Weights of a small audio embedding model: widths [192, 240, 288].
Rows from block 7, named by matrix and row number. Rows with one number belong to one channel. Each number is 128 + 24 x the weight over its row's rms, rounded and kept within 0 to 255. All counts start at 0. Numbers have three digits each. After the name is the row's rms in percent of the matrix's.
# convs1: first pointwise conv (model.blocks.7.convs.1.weight, 288x288x1), inputs 0-143
# convs3: second pointwise conv (model.blocks.7.convs.3.weight, 288x288x1, transposed), outputs 0-143
convs1.16 113:144094132107124134148151150126158092145116161119112133146124116104158151149133106142124128168117102128092119151133096163139147043084112180100167137123104108185099153093128138146116104114119115146080154158109092133121152138099142108114122116097104128128167117106152112090103128100127127133141130157149096087107131126085140122132102118106092107102139180158123119118118121118128162098122119132137115147122125132133141075117166163143136
convs1.17 095:141105138138097121153133146135128096146173127126109133138129135139084136126144138116116119140149139157123122131111129093094098097104132138129136117124140130112195131116131094080146101102105151155130087096135110151119187143098145150126113073145145130138185078142151112110156140130129098122157138118121152128103136128115159059114115111123143120160101147142171108110121145137164140151167131150117115126130121117139105068147140107188122
convs1.18 096:183103131125119113131165173118121157175160120151130100135167096141116106140116123135123170114139139165150118134116093112116132156145101123085113127128136118112180120098132090113128148132130160128108135176083100103136129122115142128124112147112096116155121118133157123094120171171121127165084127141160105128119104102136110108135111188135145159106078126158123154100141113112157137136193086102139112129125140083152109148121160137159123
convs1.19 085:100159089120144131138130158100142124116131093153112124164158118111128141131116135128117122192125133114200128114141100129138166157149106123118139117126142151144171101136148132126161121097135140147086116152133114135131111043113134121133070116131145137088118148171126112121107119164112142139105107147121104150081132094126134139137153112093125070131167144117131128148093137131130134086111129142132092129118123124130137128078122131127058
convs1.20 091:123134111099157119142137104139069150190099102167144150144112098119093127178138135144106130178179182148144134105155107121112078137143173128149136109126122150171119127134104146136127132147108119154184154165129175126084143106117136102107139183101149108140164131123094146142117111138145135144113134154128127157130107079117119129153115132133136140152140116118121118106137079150149176035112132119086124127114144157133138119126126116114167
convs1.21 096:124145115153087139133109111122110143119122118143114144145150167092109144113165124113184145164099121109133144119125150101155175126128131141125133083115131120150163145131128128089139136146079095102082122108133067120197182133083138149145149158143129161120174150118154151180111158125133102123052131130133111140150146116091085094128089134138121121117150136121138147117127120117117122113125108145120174121113117115150153177160165136146137
convs1.22 100:206062106093127090127153148099152074118111145130154118125172129142159131135126126100114128108116143158140140101062124114174124151134145130155149149113132096132155156105161123151159098090139082084107128096145121112114149176120119141132189112123149113118144159118128120100124121120129106133088085131057136134096104176109190131111131172105127099123141161128106098116158110164126152118138112160131105092100131112126099114134130129128132
convs1.23 106:154087126129123166185128117146188139126128086126134107117125107102137143107138132117094146178121115133132133190139113118129124130134142149138130142149100076116105130068102119108125099110133129122131140167150125136133148141121093149136109126152106130151099145122137095099147112128158126121095149123132127084139113093122124121107114119080115112139120120173116125140137142137107122115125137120126108107083115130120120142141169149106114
convs1.24 106:191150132113108150140127187138091096118164184123127157111120096152107124124135134082134125129129115126154114123123158154147111083190067129158138148120142110126104077152101111123118119115124108143121135095120113154130133125121139117140119104123109150144116125132130133133145166072116115152090101138108130145155151140139143139166137138100174113119160109169117126080149103124110151074147125148122097125157100129100113127133197125114113
convs1.25 093:129086152142138088154129130096144161111132161120144132114127128105117116128128107125110145130141121144131147152110141178128147122112133171090121137113127132129103123140084127127118070096158123164100085107124133122131107120153140114115119149128114133127163116122109087130121126095128139095129051102134084118154151108121154123132148151098122129106115124082161127129166142103086145149157096127053153120127124123093147098112089146140130
convs1.26 109:121173125138153129121127153150139147141123137126133148124138125109123098100102135140133150137137131125138116126115129129117119077111115157175116126131117118161137106122120102090138107128117096151081142139123125081136119113081140137137108155123120118139100122145123156087135112090102135191118175104116109126141096117101139166181085136105136111131108126137172112179106114167176106120099127129149116113122119116103165186117083127152157
convs1.27 110:120150144115131125130167136127124125144117159156164088141105145097145170105079094123090102127144147133143128160155105125147122155200092109114136080130150112108135111154091140141141145135127137145138159132118088169153134165135106119148093149175132161138079147128099164092177115127125134139132166117149110112151096110164120125152123140139124122116128116129116085149122157105148094105131125129126102141135119127134052109128086079138154
convs1.28 088:132156105137130168149135109140119127105134079128142127125123141133115129126075156137126140128104129138138163132159159146103130120147053125172117084139139084144136105121166121104140182083160101113079118111156139112133137129139132108162126152191108121195112111108118140134144173127116128101109132115120137125116136107065120174114146142117141153145112135135114123140095115165136157151132133135137143130122085130142091140120104115140063
convs1.29 093:150134152119147116107156139160181126116114109130150116133154161121143129142105130173150132183135142128147115129140160083126120128097105115123125111128132159160123132146071108130157136081144121079108139123119148140128114115135137102112121096149116126060109119187121096124167106105115156162109139116110118130106177118128166119112119160138125180118130093131144136130112090101128138134137167073125144111156073150130124137133103157068106
convs1.30 100:182071118152114150126140107098125113119168133124129166171141177159120121124135097152147115120145143156113091115152121167160142118153086156138099126158111144133098112136128120135157130127170157122122150136155171134083128108120170120174164145116126136090176146139111152136140128079147101151123121123124138125135098123120120156139122131099133107134138142141194089175128106088139151129124107127144143126102131109144130167149152159108168
convs1.31 106:182122130088143142120159127132185078117118124131104186120150169125128118155091184093184142118136156147143125147092121125170115161134086130128107152125133166122106127137128142135143137131133129123121140124134104102129101124168146112138117094111151159112198155102146133100162158144155128096134141109183107175141180121112122154081109129106155129099124165132114119122134060174141139149125095129131139133125142152100115078131130128133128
convs1.32 105:135084130131110174098134077138148150148093108125107138095128121117113125160121133125166110091161179125102119163126120095108140127133169119174124093167127131153128150134125131113111163128114138092136120160123135106131131157135170091138145142132156121118175102144166171106162085162119114140104083083090124144145092145089125156161118126106104098158131112123105106157141111120132133120127104101149142166106145098118162141128145136174112
convs1.33 129:125167115124114146144097087112100096101128108100129154135129165140133117183089125120127147154131131159153111083106131120132126161159121119162110153123177115070108109139182152138113111110168141100102096139135094129165140162146114165124093071117112126116157129140112119166119137105127112142094127127145112127154148163105184124083126166130123101106125128114176141138137105130109131134154113144142134118135183160114164136147120120132173
convs1.34 107:115122109091124114127131163145163129108122113113121122136142111167125126119125115152123098077129128129136130098131120125096105134101143129101138099152174113155142137068120105128110097132151136116104121122131152140097126067149118171121150137133084131078162100148113162162139133136136174117141119131143111150127142117126100102110137152098128118123154161118127099182116111104158102081154149155148159127157143141162110118099139117126154
convs1.35 103:107176156095115065131116144109111130091142088177114126128133106138143112082104149134165117110175136147111155145151146136086141155199167148183143085112115129116087131146196164114136113104139155189133136133122160150140141106136109133163164090144101166073110170100148097155156116139140116160114172145118149154137132106154131118118132142132132131081144140134169128168156175131125129117121112116135104158079104136142075152160119135117123
convs1.36 109:124162161127130117083137185127136090101135143107119118108156101112115142131129104170129157101105091156138144090119131128164142098218170172126104100132143149083136126179099130134127112130114147138129155152111138102133145115142143157127114187153147159157190136135153120131155116124146132141107133115136135116105103100146155124082142124156127117105087095140120135155143094133131117159116090107150106110085134129109131158159088149140144
convs1.37 098:170092145132130115153163134155102129127146165127134108157129119131141164130127123132183150112125115165119148151128115096121119136101134157096128125120102125134093120115111149164128137153138124144131153113100124125107119110122131181120128119132149134156116169102167140142149114100127126105132096159112116129161121083150085141092106147213112139151072164092113143133119143160100139130101150170123086133109146131140114152146153139139130
convs1.38 092:130159127154125128142143143137082147102103114126150113162135115180130125114151107145163120086100128141101134153168116162149125123080103143132128119137132113156126136148132129116111130121158096115129156152133063123163138118101154205125102142156132105136128163077131123128125150103151096122103126114111130144142123074127145131142121104098127162097122124083136124119124116114106096122134105117125104110113118129150160093123086139145096
convs1.39 099:125130138103120130120189134158124112132079150098112148145135124128131120101105133116153138180109116139143119172141149140144165104169124128124130152162153156139121121100128148103127111092133122132150140166145110157142119128136099133121136120122128086111175170131115086120135065128170109120145077111142098117100145135115122132121144129116141172148135099119156135154124151104133118151144130186111126107136124125156180105160101090144126
convs1.40 108:153096137117158151113135127124130160186125142127133096092139131154080109131148121110124161139115130145119084124114128134092124155130154141106139124122111120135156164120151117145136133178113158119127135107129148146145128090172149111135126140174122103203151112131126118170120127148117113142126102157168147144086131141139157119043064133115112116131114100128157116209122107082131139138140136155161110095118084136114134098131154125104152
convs1.41 098:151123135167106128133124111110129092143133143111110124128135158116135106146122107131151154133131109096140151079084112095148083024123076140101139123158109145156143155126098137110125137116113156113116133125132138117095135099101117121101090108097083104125107162138111114128103182147106122134134182125167116161114114118123120135177141121109131112143156122118134126115128061104114118143127080160127119137096164147107120189140197146147114
convs1.42 103:161143135120091118139107103126125128125166091128118122138127115163164116136126119151117147191155133117117127134080122106120182152116126150151130146134156140127117147079136109102103136100129121156156127121086128125116154086141146148143104123138138117137107154129120122129148151158121117124142114162141124206150108109100091159103134177117123154113062103151088112137175076145128130140142174117157152133121128124160120150158097133143140
convs1.43 094:109126118119081153154145168102128162126148131128132125076128147137157143136128138134150124161166149170110099124076160143123091113100156195120112133154113088147084130130118126171137127121112135145114085157145164099105099157127128125118163131137143128149104121124145129141082122120121148114121139136134145115054094109120147154128152124122155128098125150102166149140109137126130106093147093144130152111096135146145134110112105169114129
convs1.44 093:069134129145120156099133114118070140157124109115094117132129137098137119151121139136139112122153101136138139159114115127149133114142129108124140100111162113106132138134119124133105101132128157119078075098125103139142160114157137087120156130150167159146141123086127122122129125100106148169122131130124122144125135090080108134157123118147110140124124122182107135086176148152121096072127077144085162111139131139144109144133155137142138
convs1.45 087:089130142059110121100123146067060148095146170082138168108140141125132118138142140138146130142144147124100146051139122085106172140153122145106103137119141122107127117164153131096115125156144136089098127129127108126100126137139129112103132152148101118116152157134088172124121154081123132127110185135118137134120102139125161124119180135126122101135174143176152122134146154176136128131149149118129126119141144116123209154115152130113147
convs1.46 087:107131126124133155135174152100095151146147128119145134135145129111095146110091126128172124090137143113127162156109122137146127127096140135138115142124143115113142131106100160138115118136180125128087117093125080185125124134150099109099122173147091142147184117153090130123097147111136106192089111139156133147146143096096129140119125114127059124142125192111108123103129103174155149141116146131156137161100155126108122175136102135136103
convs1.47 089:151161142154110179138108115152188160097145080146121158141149068126108157138147136105123108127149115103109177107139115140124155098078132132142137168110148128138110116181138103092105144142111159143123136118084145128120163123144157139129163132122153128105130124135089151092109126155128102117142137140168126143137133107124141075145075131117092105117125139142130121167118158047156155156109156125144132139123134139120113122123183141034133
convs1.48 082:130158118132131161137128110119092165116120113140135129143117147123100122126147169093134121134112129139120161121122137126096132161112092133145151124083127128151117129114102124150108125073129102169122110130116140138124114069127149141121155110108117128132129137159133157159133104078139108128149066178123089101110108101119124099094116095092122111119110115128138117122128118124127131090168172127128089126135177155148135093157137112159114
convs1.49 100:194165150120132140117120160122138111126133089139139117163106093111116122129139082133103133107140140156096141097128118104134156105113081097158142130105158143152135099128158156128131136174143182119099116105125093139139154124130119142131115129175112127132111174113129165117122092120164137157134091154124152140117124136139133139083130086138111079148156127125135158102141209136123137119119146081136110122134074102125151129109106074128117
convs1.50 075:087157129113138163115128127088164158155117130131158111150128139133121113126122184100115135091127131138089169136082115099138112117174137113119111165126138159117177106129105163113142127112129125143119131124092108125139151194162139134150104153120128083120128149132066125139110154075174133097134102110141097129137091140160121117148140166136139153096144144142136122151142153127150163145092126060147154144126111132085122168171140114142096
convs1.51 100:144155091155120144115086105168109160174097149148126088084098138099143125129112132101116091141122137138174112124101145127110125163085071153104133115127125143135122122127107152125140128126136148120129109116134117137185114145106092125172126176142114150122101130140089101109153096136125138131109135126103136114131111115126154126115131135143081161117128157109136125124117131135117120130128124125109109151155104124171071172129154128174162
convs1.52 095:120113142100124172124121155123122132118087172132128178121168113125167130128134135127102122137112143130140154105122132124193104136117119139122120099153138153126162115156130138119167152126132108148111129079130098114106106162132112118149090142141116133156144131128159095158079137173114126095074184161113139153152136109137101120133121109134094109126153148088153135111123103140140171118126151141198104152136118158129108122089161128111128
convs1.53 081:103158121116111122119123132128159178121105102162152125118103097084139076152167072148067149136141101144121108119147120104141108135183115138097123121124134118145103126158146127123125143156176149133129149152129168113122103131127153074125158193158122165177135131127098109117160111116104127112128070157103114117105083147132163125079134122122138085130130187148091123111127126110093149137055114131127175132138154142101126121133094136113129
convs1.54 096:114112108100121071151155127129130156109134167116082120127147155103140118121161136131131104127136133147126134069113133094098132157136076161100089138131135129126135151117083126131152121165111132132146147168145131139161141155127126103140142137131126127139227142149163134121165109125167160174131095125126130163107136144108117164119136150097126099138099119129190088116152104123149130119122135139130129153151117136104138125134125125143123
convs1.55 079:132118125110121122114135128118120134108123085134081096129123071126113163151150151101163103123106149143126125083100099147124120061161097078156130125136095176119137169123134104150100141123140123098131131143126124104160136125111147112115092121116115122137129115126127151126128098106111121123117167141092125117171128119115112117084137151123100128146126091132139117147147153117116116103108156142114159136097132166124117179136134115143144
convs1.56 107:103078128143158119130141195137116097127135120150125120130150103123137083115119140118115118126089124144058124110123124146098141146092121143021117099128140126137119157067145117136142145110138142141124145166128122136129103140132132129126081161177094118107118166137111089127100113150120160142155129112136128101136166122161106121114149113138097078158122063146062114136094124164142133100146151078110081118107131135117123138101131122072160
convs1.57 075:129113126149074128141178136138141098141121117154182086145162127152127120105116111182136091111114131089128134115130115135139132164085164129130114145154142109133135100165105127131116142128158138136148119135125142129127095100218154166154142167118097154152110224116150125123122090169077122150129120153116137124132098133116142112105096144138148132138146143111152152160117132151134122124171141152125172114108197133107142128119105106122102
convs1.58 127:078062151108146128107128117129098132133106138149147138099149139137128146120117076154141112145120112132138129158087146136124122089122114132093080121135129119129090157140126137117133102053136152126139147067128151123125112151131103149133098136150172128160116130114121085114134143129129114118144127121105128135123118102127141122114137147142127108098141113143147127131139153102163119108073124121142107126103127108076109145133103105098102
convs1.59 101:101130110160090070082180127131112057151097148144150120152138102118117121103129142127152122181127138135103122126119112138170101130113127124090148108114140146112134116150093153133139141154146146123124098079150105095148109143124142101147139138117136126103120113134172140115156164150114113116104135130126134122161111131114128136099117098184115092125135147097126129087108166139166139143151141193128129128142138137135126147151090133143116
convs1.60 084:123149134146111125128140135160131111146137135071132121137124128155117123137122115140105150139134146108156132111111096113131126124209183159134130077115191147142132122175101121164128167127128136119097129162116113136137120096128123103149120125126111080120083105100117110125097155104137120110098139127134115149114206103030150143102128126136130122195155123155104093124082157067114148127063145138149105136152120084130130128155122142081132
convs1.61 105:186117107135128149151124108145176094106096152156152096141136125147113168127162139138113126133131145133094148123127133127133133128128127139129148149144121154152102111085106133114143155141138097161162083086153110168152162097133096136120113147158133147151231108122129127082113131118151130155113081116119124131153126115157155132165114138101179149141140132123138139094141154116111119135129134119162098129139124101151069144136152155138093
convs1.62 106:149131110150117161158109126111168192149104138139143131116165105110125127130151113116132161151106108137107134129110129124144109115126151141060130145113138157152143095141180123128153160104117130093135137098140171158124159139145183116145092153131121148124137162146113107138127119137102148119148151127183124128152155127140116167161117164133180146119126147135166127121092170144118191130092126166132113130127138133122097170139100113138121
convs3.16 119:095106119176150089159169130131117159170128101132159108119117143118113145134138163198103125129161114130111117113096121129128128160087162098187146126143119143132135124119129150127158094117109139132103134120150103104179105118069093153132150123155129127125109130117113101090122116136154124121156155142151130140176124126146136121134112152139135115123140140131111126121131098105119205146124119077126100135094167108138152138095182124142133
convs3.17 111:122123136093140132140164092136120129117135151107134115127127159120138129113133105150147135189131140111132138136147105108136100114127112114128142138120155158112173117128099133142115130148101101137133139117104130157103144124124118084140158059123125161132095114089107116081129107114146150115075161130143131131139145181120084134089130123104138093151164185138140160142173106179070154128099109123109136127113145131108127132137179147159121
convs3.18 081:149082108122130130161113084123136119130136106144117152083070183188142121113086112158071136102140106160125136145117106096130158154139124136129138129169126100103138168176162123146146111089129175067112135165176139142078120124159108135152125116085122131083110122166117122152173149115130138094133174120139127131091125109137091149150141109134126136118118092093137145108146113120175160117174149137154166102127120102129151125136152125092132
convs3.19 082:178135133128137112123105192103061142130173108133158108101134133126138107143065085136117126123112133151103134138151121169134100041139133135131118105129113136136123132125150123143079196096117146142138090121126138147118119136132142163109136154111129145120107148129110149166126105114103148145126088147120121134107104113137104093116074097126134148113111124090118146117120054139105138159128153128134134148097155111086133147123190124137131
convs3.20 084:142092132099118100154146180140129153099113115132153086158131127090112157127147084106139132178167135140116128127163111141115135175128112121101145106137114139115176094134127127120137145153169110108121136126130145164158126141136090141139108178071133129116137122142157162111167162142107129136173122128170154109139162111123079136134121131125114113157127116137117176150127133170142119159148121099127138122156172166132163109150092127156141
convs3.21 101:141144125122123091167135099138088164117108123142179127128186131147129106103120089088121129138104119129127118125156134137129093124143148123135119158115109140132132107176078124090091168142128098121103100155109159097188100112146126167134129154138172086092098142130124098117098107106128122126102178140084140103130100158103158168132146106136144078144133114135152113105122141151082150141097122126136144170124106111128124106084092149139107
convs3.22 101:144124135148130159109151108112161090100174117164094130128115142107148136121136166150101127140165125183115120120177147145111159111136132143099126117121145126133104142146112139123155164149134138146129132134102126052099119159100142131131133161138141141083143140097078139113118121116147107124049128160131134133126138125122136125090110137127159127172122134134070091129107129105083097089131117134073124126138179132117138172113217130115145
convs3.23 100:116141151095132120102125117130093112134090102130123131157109156139114112138152102119184116138106093162126107105120156180161124134143137140154158138149099123157148116133108127107138121154125149091124141111137130138118167122143074157134127161180106128191136131193168159122122127127129132128153092146132147096136139151161136117154143124130206080123155091129103141186132129099162128116100133145191120126150167125129117118163130133128119
convs3.24 114:130078139133200151133165158142142114127132131138126140143124111115143129129145110165114100185149113134126135129125155120184119078147133118134127128140123121122122102098164152126139075071114109127120131109143087090171139149127078130138137118096166111107174147145124118121142170119134151105126110131125124136134143127099118096079104135093155177140112053128109123107123133195126154126127134154136195118155129173123145084123119127165114
convs3.25 080:136095139154115170135126150107138134070145145107137135071156135163134123109109117170128128147138077120122136110105147088148114061138095118122130108125110108097089102178152123130151128105105121154106120091144092131100094172139082133118152089085123067104149136135109105106123123104118101140083127154209129109101129157147141134096138135137134104123144113141140141147121130103147149143135133132076128129124142121111138140167125125117131
convs3.26 114:129122140102145132135081141110105062132130172106128127166121146044117120126127099116185155104113118106128120149133153119119106138136123102113121128111153141164108074118170135141141107110109142163134119126151120100145094112150175149130119126143135155141113085147176137157148149125123154125166080146137147124164175090147109138063126134188145080112137125089143135154158156158165135119112152120131123128119153107157132143164162112112124
convs3.27 119:098067141122140129125143118134134074169156216146137120102111083114133111133167138179147126121099132154153126139086110106120162154129136141140138152128142129108114131144108155125094110114128145183135136131126128116141121122108158147151139013098145110124127126105102167094134155126150103122136090125132121140113156153188141135112123115122089156138141197119161087157111182108131164117106123131101110129118125127123128127130150115100124
convs3.28 088:133121115125173147119106119102129164094144108149183122140122122133152133118142106134144091191108157114135133126132124125124095146135121151147119080137120148084112130158117131115113169194079154133107129147146136158142135119135088134127135076104139129134127143089123124106147143180126127145123090150122142111159132221135149130132127153134137122130142080123128153137133167118137129103132128149064111117098097092123117145165107122161131
convs3.29 092:094147126110089116152131096155134102146125151125117110172107156135123135140129085110108120115115132176133108133147151069149141126164156165155125126117151131101122098139136106160116176144109154107135138135112122162151144139145127128117157115125126104114117107125081119126120116126114137119104213140198116106120101139124101103132141135130146104104127198154168132130137196115135099125113166127173127102133086073122127084143116140144135
convs3.30 099:123169120113135136178101077134148146140136173152100146110134122129132127117130135129114100156135178088088116143135132134146143148143144158163143130136146110142077134157160099153108150146138124074123122126108124128116107116146117144127096095124120106108162136134106159141160128137151137109118111148135137127122119138098141130099112081143116193110147119132069062141133089114096177121123124131162162119142128135138125127057141139120092
convs3.31 117:071143158126151135128109183125097063136125137121158109145121080121136104156167113104136115105131126130133096117131158079108112160132129100144120150138167143148137093135122119120154128087132172145146131125153116135143081150151177111123111140133104146162118106123154138122190139054127129092132067155103128139082106181135083137067123113116155107122132123150096116082133139123081096141133121121109200107114124113134140119159112137121111
convs3.32 112:115123123137111097116141165138118126122113104100094137112105132149131143141169150130178136145137147126125151123098114122121119158135129130103120084141127130126105164203125127125096118164132159169127069157149156141087095130136154139149047132172154105152128133118144101156095129165099140103115179125109120141140133084166192142062136084124142167103097138127089115157145165143118131123142110123134074159134137105097126147156167136104122
convs3.33 136:144149123105117133108114167151103089064132182100119119121125150155133125122101158122123111101105121123140110120169143147125122114130078153117153165131124131079162076170119140114145110147151131167171147137089158163132118141106095135093108078164128128139088145148123131134136128178149142109161092136096087116103069131127137130118157116135116149128120139114127100135110106115134120157111118136126162115130126110127112138125063106085133
convs3.34 111:132155126126119127126108090139116130114140072132116109140104146145119141125091127104128102179155110150106107081100103149106113127122148163107137124114133129122120146124163112092151136107130116130065108097143104131127153133100114150152107105077128106109125089152126155185130131143123103166123068102149101129146158100136169128127137089150146132132143128153130123134125196127132116180140118142173127121140139111102141125091095142093135
convs3.35 102:084106124163106137111131101138158141135090137116152135126106113078131124131128087108084114102158135101140162112137122131136126112150120102096143075150150118138110143099126164123127132072121128124151094126120117115146119109125110096118143121125118095153166106118085067182134150081116134134173133134132121138133128103117113155140150139109098141131115143148167152137144134121115128074143103110117129146103154114129139116100106098122148
convs3.36 117:105132125129145131132110164132090126138114164099112126114121095131120139120112072105136171170090123146132120117150102138078150110143218098121128120108126124169079142142098113134137129143139171125162128147079180149154178103115135123136132159105109187132108091121079135125142124129126119140089125103167127130109117087131095149089091097116150131122106131150112143118152100102085155178129111138108136130107181151118128128148122152153113
convs3.37 096:092082117194118126112130152145137091140123159139150126097162101075141143118118128085128143164176156139072097142129147134088128139148132128122078121083109136131154119160154116154090137139132115133083129129113149124151132147117092154135121124097117127123107090126154145107178094091139147103117118152145130116110135113130131137116174090131143123115131123102139185179131132128146167126135155150127105129160142166132141124123159139123120
convs3.38 093:118160125152175090146108132121153144130147117144170128127124106087144139133146219113078125098137100154123138138152109110123124123109109131118156110115121099098118145141088126118190125125140121088114140128106184162122112142150119074150126120102128123103154140157115120144129117103116104127162119130148136129121131116113132131164102158127120132122166196132115107131092179093114149084143130122135117092124171109138116091147160119122108
convs3.39 106:138149132101102152140160110131127146151087115173131164147151152143118102128141165128059101101133122120107119126127128156110116094137065136129146127113139108115130129173133154112129183176099115114109089118106132145139167100135149120142064085130083118175149113121128114135097158102134112131129097122121129103097129149133131131173100111146130134163121194211121129133142166139125111097141178145136092136132139137135128131080180108124115
convs3.40 110:124136141124114083141107093119088119112165148103133142152126156067122133141136084111178138145139124136128123150122126144125084142114117113107129132135129125089105131135140120154127100163149047147101116114161126107149081116164151138126137183130132130122115162133096120146114133077134128179114121088092114132142113134120128120142132137125143148125149108153182103143098140184131113144108138146113133102141127157128141150112091103168139
convs3.41 093:134074133123111117095116127131143130086130138093166124130089090119155147140113184110122140150149155117087184128104137113125098090144097142098123152104126128119138131115138115113156119104104111113135130132132089169091133168125130138153068136120068121162144126127106148127130140090175083117132111114154124115148137151136174120142130138114102074120122105127068138094122113128205106112100088152148165132140104116119127129127155153113137
convs3.42 101:154124109111110107119120126127158132111099140134163113135131117136104137125115118142043136091108113144120114085125136129131103145149122127150124127118118164139174126138134119107143141123124128083116105141187114075080177059104121077123100121152084123119096124162128137128099136182122129126185122099086133120150124124128176121107093063161130165106137146137102092100132133110140119131136130135143155137129111141127128137124111156129138
convs3.43 098:128110113128100148112125127126149114127150144124111124098108144101125126134104139126129104160149156131107141145180144146130150044128153100132118100115122186135166139117152163122130136091131168174083102123172136105159084115093140130125109139086178158129080146152164127136115105142109117114106082122137113164121174144129122140164125149133178053150137123121124132184127129128138104154128139119121123137101114150087129174129197127131138
convs3.44 095:136120148127128119106159128122103111137143148130155131132084129124106134117158127128113154118103135122131100118159143118128138111096131126129135167122125136074119131146146152144117148113121154095137135080138143112172118128122175117118162188128089134139077148172118152136096132104123134135149065127114100133128108177102072122208147119131131127127157096148073105141090144122092130108182118117108122155123097104118138081154133151119116
convs3.45 082:111135121151130163188134167104169150178148147133173141121130161104126147115104159132139091109100126161132134138160090121113120139099142119130121134127146111085113129177105156085130142110098124116125132152122120129144138197128109063134137139092141114132115149113093140123162117071125125123120128117146090137099129089138159134178100114168113160139168135113130123119116138124131163119114127127145168101110152126126110120129102135118068
convs3.46 086:138156136130152141138154133139120114168142137148136130128113179078163108120149183134168098122133147116127123112131097175164146033198124124162137130128154134111120127069167128150126136162176094141112113122096101151115141125128148141147103059117110122149143112107088079098122148125163122146128106113107125125130132110094142146136099129133117141129124136128130135113093122140158136117160153125131085111136160116108122138130123149165132
convs3.47 091:139125117169154160090157138146147138133110098166120117145113132157137106140123120109110132136105108103139124187165137110136152057115159125112112107095102112119109142126136111143107129077158110119117149149137117145153143113102135131097126168150114126118128111168178143181135127190130152136134132116176147150151137157133108161123170117100138101130125117174166164131136092150111156114112157124187148124105061106150145133128135140139119
convs3.48 083:096141150124121134111166118175097154106127082095126100145161097124150085158137163090118159130142131063125130130167135154127138120143128108124149136174125096123141119069156126108178089120095147145128110115150114161139117123164174130133107128119141122120151110196129147077132149161126095115061168104110118144130164125141126132104128123159096124143115080133161122128127113155124110165114154140100100134117107110122109125149104141138128
convs3.49 101:184128120127101163083128136131133192135104113140125138119118149109121128103129113128134169111127141092122102169121134144111167154147141145149131105143103125153194099157157142142140183175112165112129103136126115067112123145133097136132140178093132131162117121109111086114132103123134106133163097115131120112161103135155123107162130081157130183135113109141116117117100102150132149127151091138074075156111114105118120142122089147133099
convs3.50 088:103104138137129120125135112137188164102142081105116111107124133142173131134130110127171179129126113130054104133154130096124111198161129159094137148125098077117132127152145106118124155139112105132103133112150130123173124185130143096163129094099155117171116126143123133102151130132153118108095186145115111143086143133124120140176131091135105113136124155126129130093106088121139167135150155125151130159110127127133124144143134132139188
convs3.51 105:112152116135136137126113158129109115086181079120143124112119111115150148142136146131154099080154146088095119130134113084140117108116131103087158101123145155176138122093141130135131124145142127168114087078147105161133155168124127121150137102130112146129112125120149176084122123135113133118175175124157096128114121106072120117099118123105110109113131146139192133182125097122135119089128120107114192120131077157129112147096134127126104
convs3.52 100:080137129085169125144104084093153087127147129122176108118105145124166129152146112125130138079070124139150110091109131103103079110142093137114115096187117115143136129169144106146162114163135128136167131153135088135165095135153153133119156135128119149112124102116119199134114129109127119165169040114132145160130182126119108114115114165126108130073131099122144118174117130114083129109135095112122131149157126119109128141124160103138120
convs3.53 087:105127143089168103107111087123126108127123160100118131102132114122125160138113099132032151058122120181153140146118124107134157108100099114126131125150139116081133114094087105123102148073158119145142088134165152134103166106114143128116123121154112137163132149101204112139157082129098112140134112114154122108115161096149163147127142111125118134124133116118169129134127135125156138094117127097111103126103092157124146099134101154128126
convs3.54 092:147130116132126143128114127127108206090126104109106138126151112154125137125119118144118129124151114157126152094148119168126108156127171105138122142120129125130128132106142138129127154106129107128165124116120137117122126215115162091124117093117103147135122127094115048140113126073145106127131100143040117161188085107134109119087130105106133035152106181143132130150126139109117176134143166135164144110126129147113148143125143127106143
convs3.55 084:137089126112160119141095139084060108126109108146171125183155103131146134102175116127144119129123157076132128144102170135155149173126139117166125146114123177148113118131172143133132120083123132109111118148111137114118095106152113123112122119083133133108141112151130119130159166092118153149171138131116096137159138122148134119206100125147136062118082146103148154113119126159129115125123118121069123135137112131112129131145157091154128
convs3.56 115:108180108124152168115118131126170110118130076174162129105122143159097117150153149178139105132117118141127119099114122095152111088130138114162131131142100134142144107102151119138131126050070156128066149128133163106086155134106137104137195102088092151155161159127133144115142082148154125124133058127163140113163169124150123102113150123090125132121160125163122107138123149102116128159134137126097141127106112135105127137130170122137157
convs3.57 069:131118121127120107097118115120150144141155117156134131102148131129132104100097124117089155116088129116142106082143137134133136145106121147064134129154151146105110131081108133122102144118111120166162133135144131167111108114147125126076105088161128101158159080123127175115117092123090135135116147169145168094136131134105127162076113111128154143085131101141132111118118096166099079124154092127128109106107131159136132151113125097114085
convs3.58 133:120108137121100160120155117136168127127115112128094122134110161172127137126076117105131113155150157105136099119078128137104121125130123128170150131127090142127122110177155125123095141185131096120120117126152145119118148120119165135118103117121126093166152115188135182132134110114149098120160128107118126159125142122137082143134110142114160063123094167086098150121155147120111120131137116127155196128125186122138141092122140165102106
convs3.59 087:112160124143146130089123143121143160122093127106088125084115169123140092143137128165123128077118089149132129122145121119102109151172081123119111115191160083129114157133159131185126129081094134161141127124127100144116108102113132143119149120084150152177144124149107115144097126144095145146127102096151124108119100110112141105119163126104155131121160078129127143118123151122110145081129118122096146141126101117119156093142114113141160
convs3.60 083:161110142119146147124114208126116149134122146137165133135138127125133155099120149159120115160123151150157143106179137140120115170105140116109120132117102116088108099123136126124135074162115129124143112107121100162117129110115096125146121170139145131117107127108139126150138137114181126130142151080133143122124124138080108134127173137127114181130105113174178124127147119134135142126126130139122130116129158159097121103139084128111128
convs3.61 111:125108117134150155124128147089146135093119142108129165128149116123124173121124118135142108186114127121120122091172149126135125155115158138122117145117125123157151103114089125133124131132135111125132068069125143126078139137147157131135147104104155116119109132151119113138144130147111136117073154155106127157131085041128117118094111116133180173127107211129128128088128129120151150169122143112164127124131110152132127137141102130115129
convs3.62 111:169150125135080107127177116128157101120156165167148147135134127136158151139171148120176133139137129119121136154132128081124110115138151105128134130149132158075102142132106094141156117123123108139131126117114166148087108152089155146120135153133104135117101122128125119128157121124136139157157146114154117118088103126149111132053140163104127073126126161111119128104147133137128172177118137130121121120121147117140140119142091135125130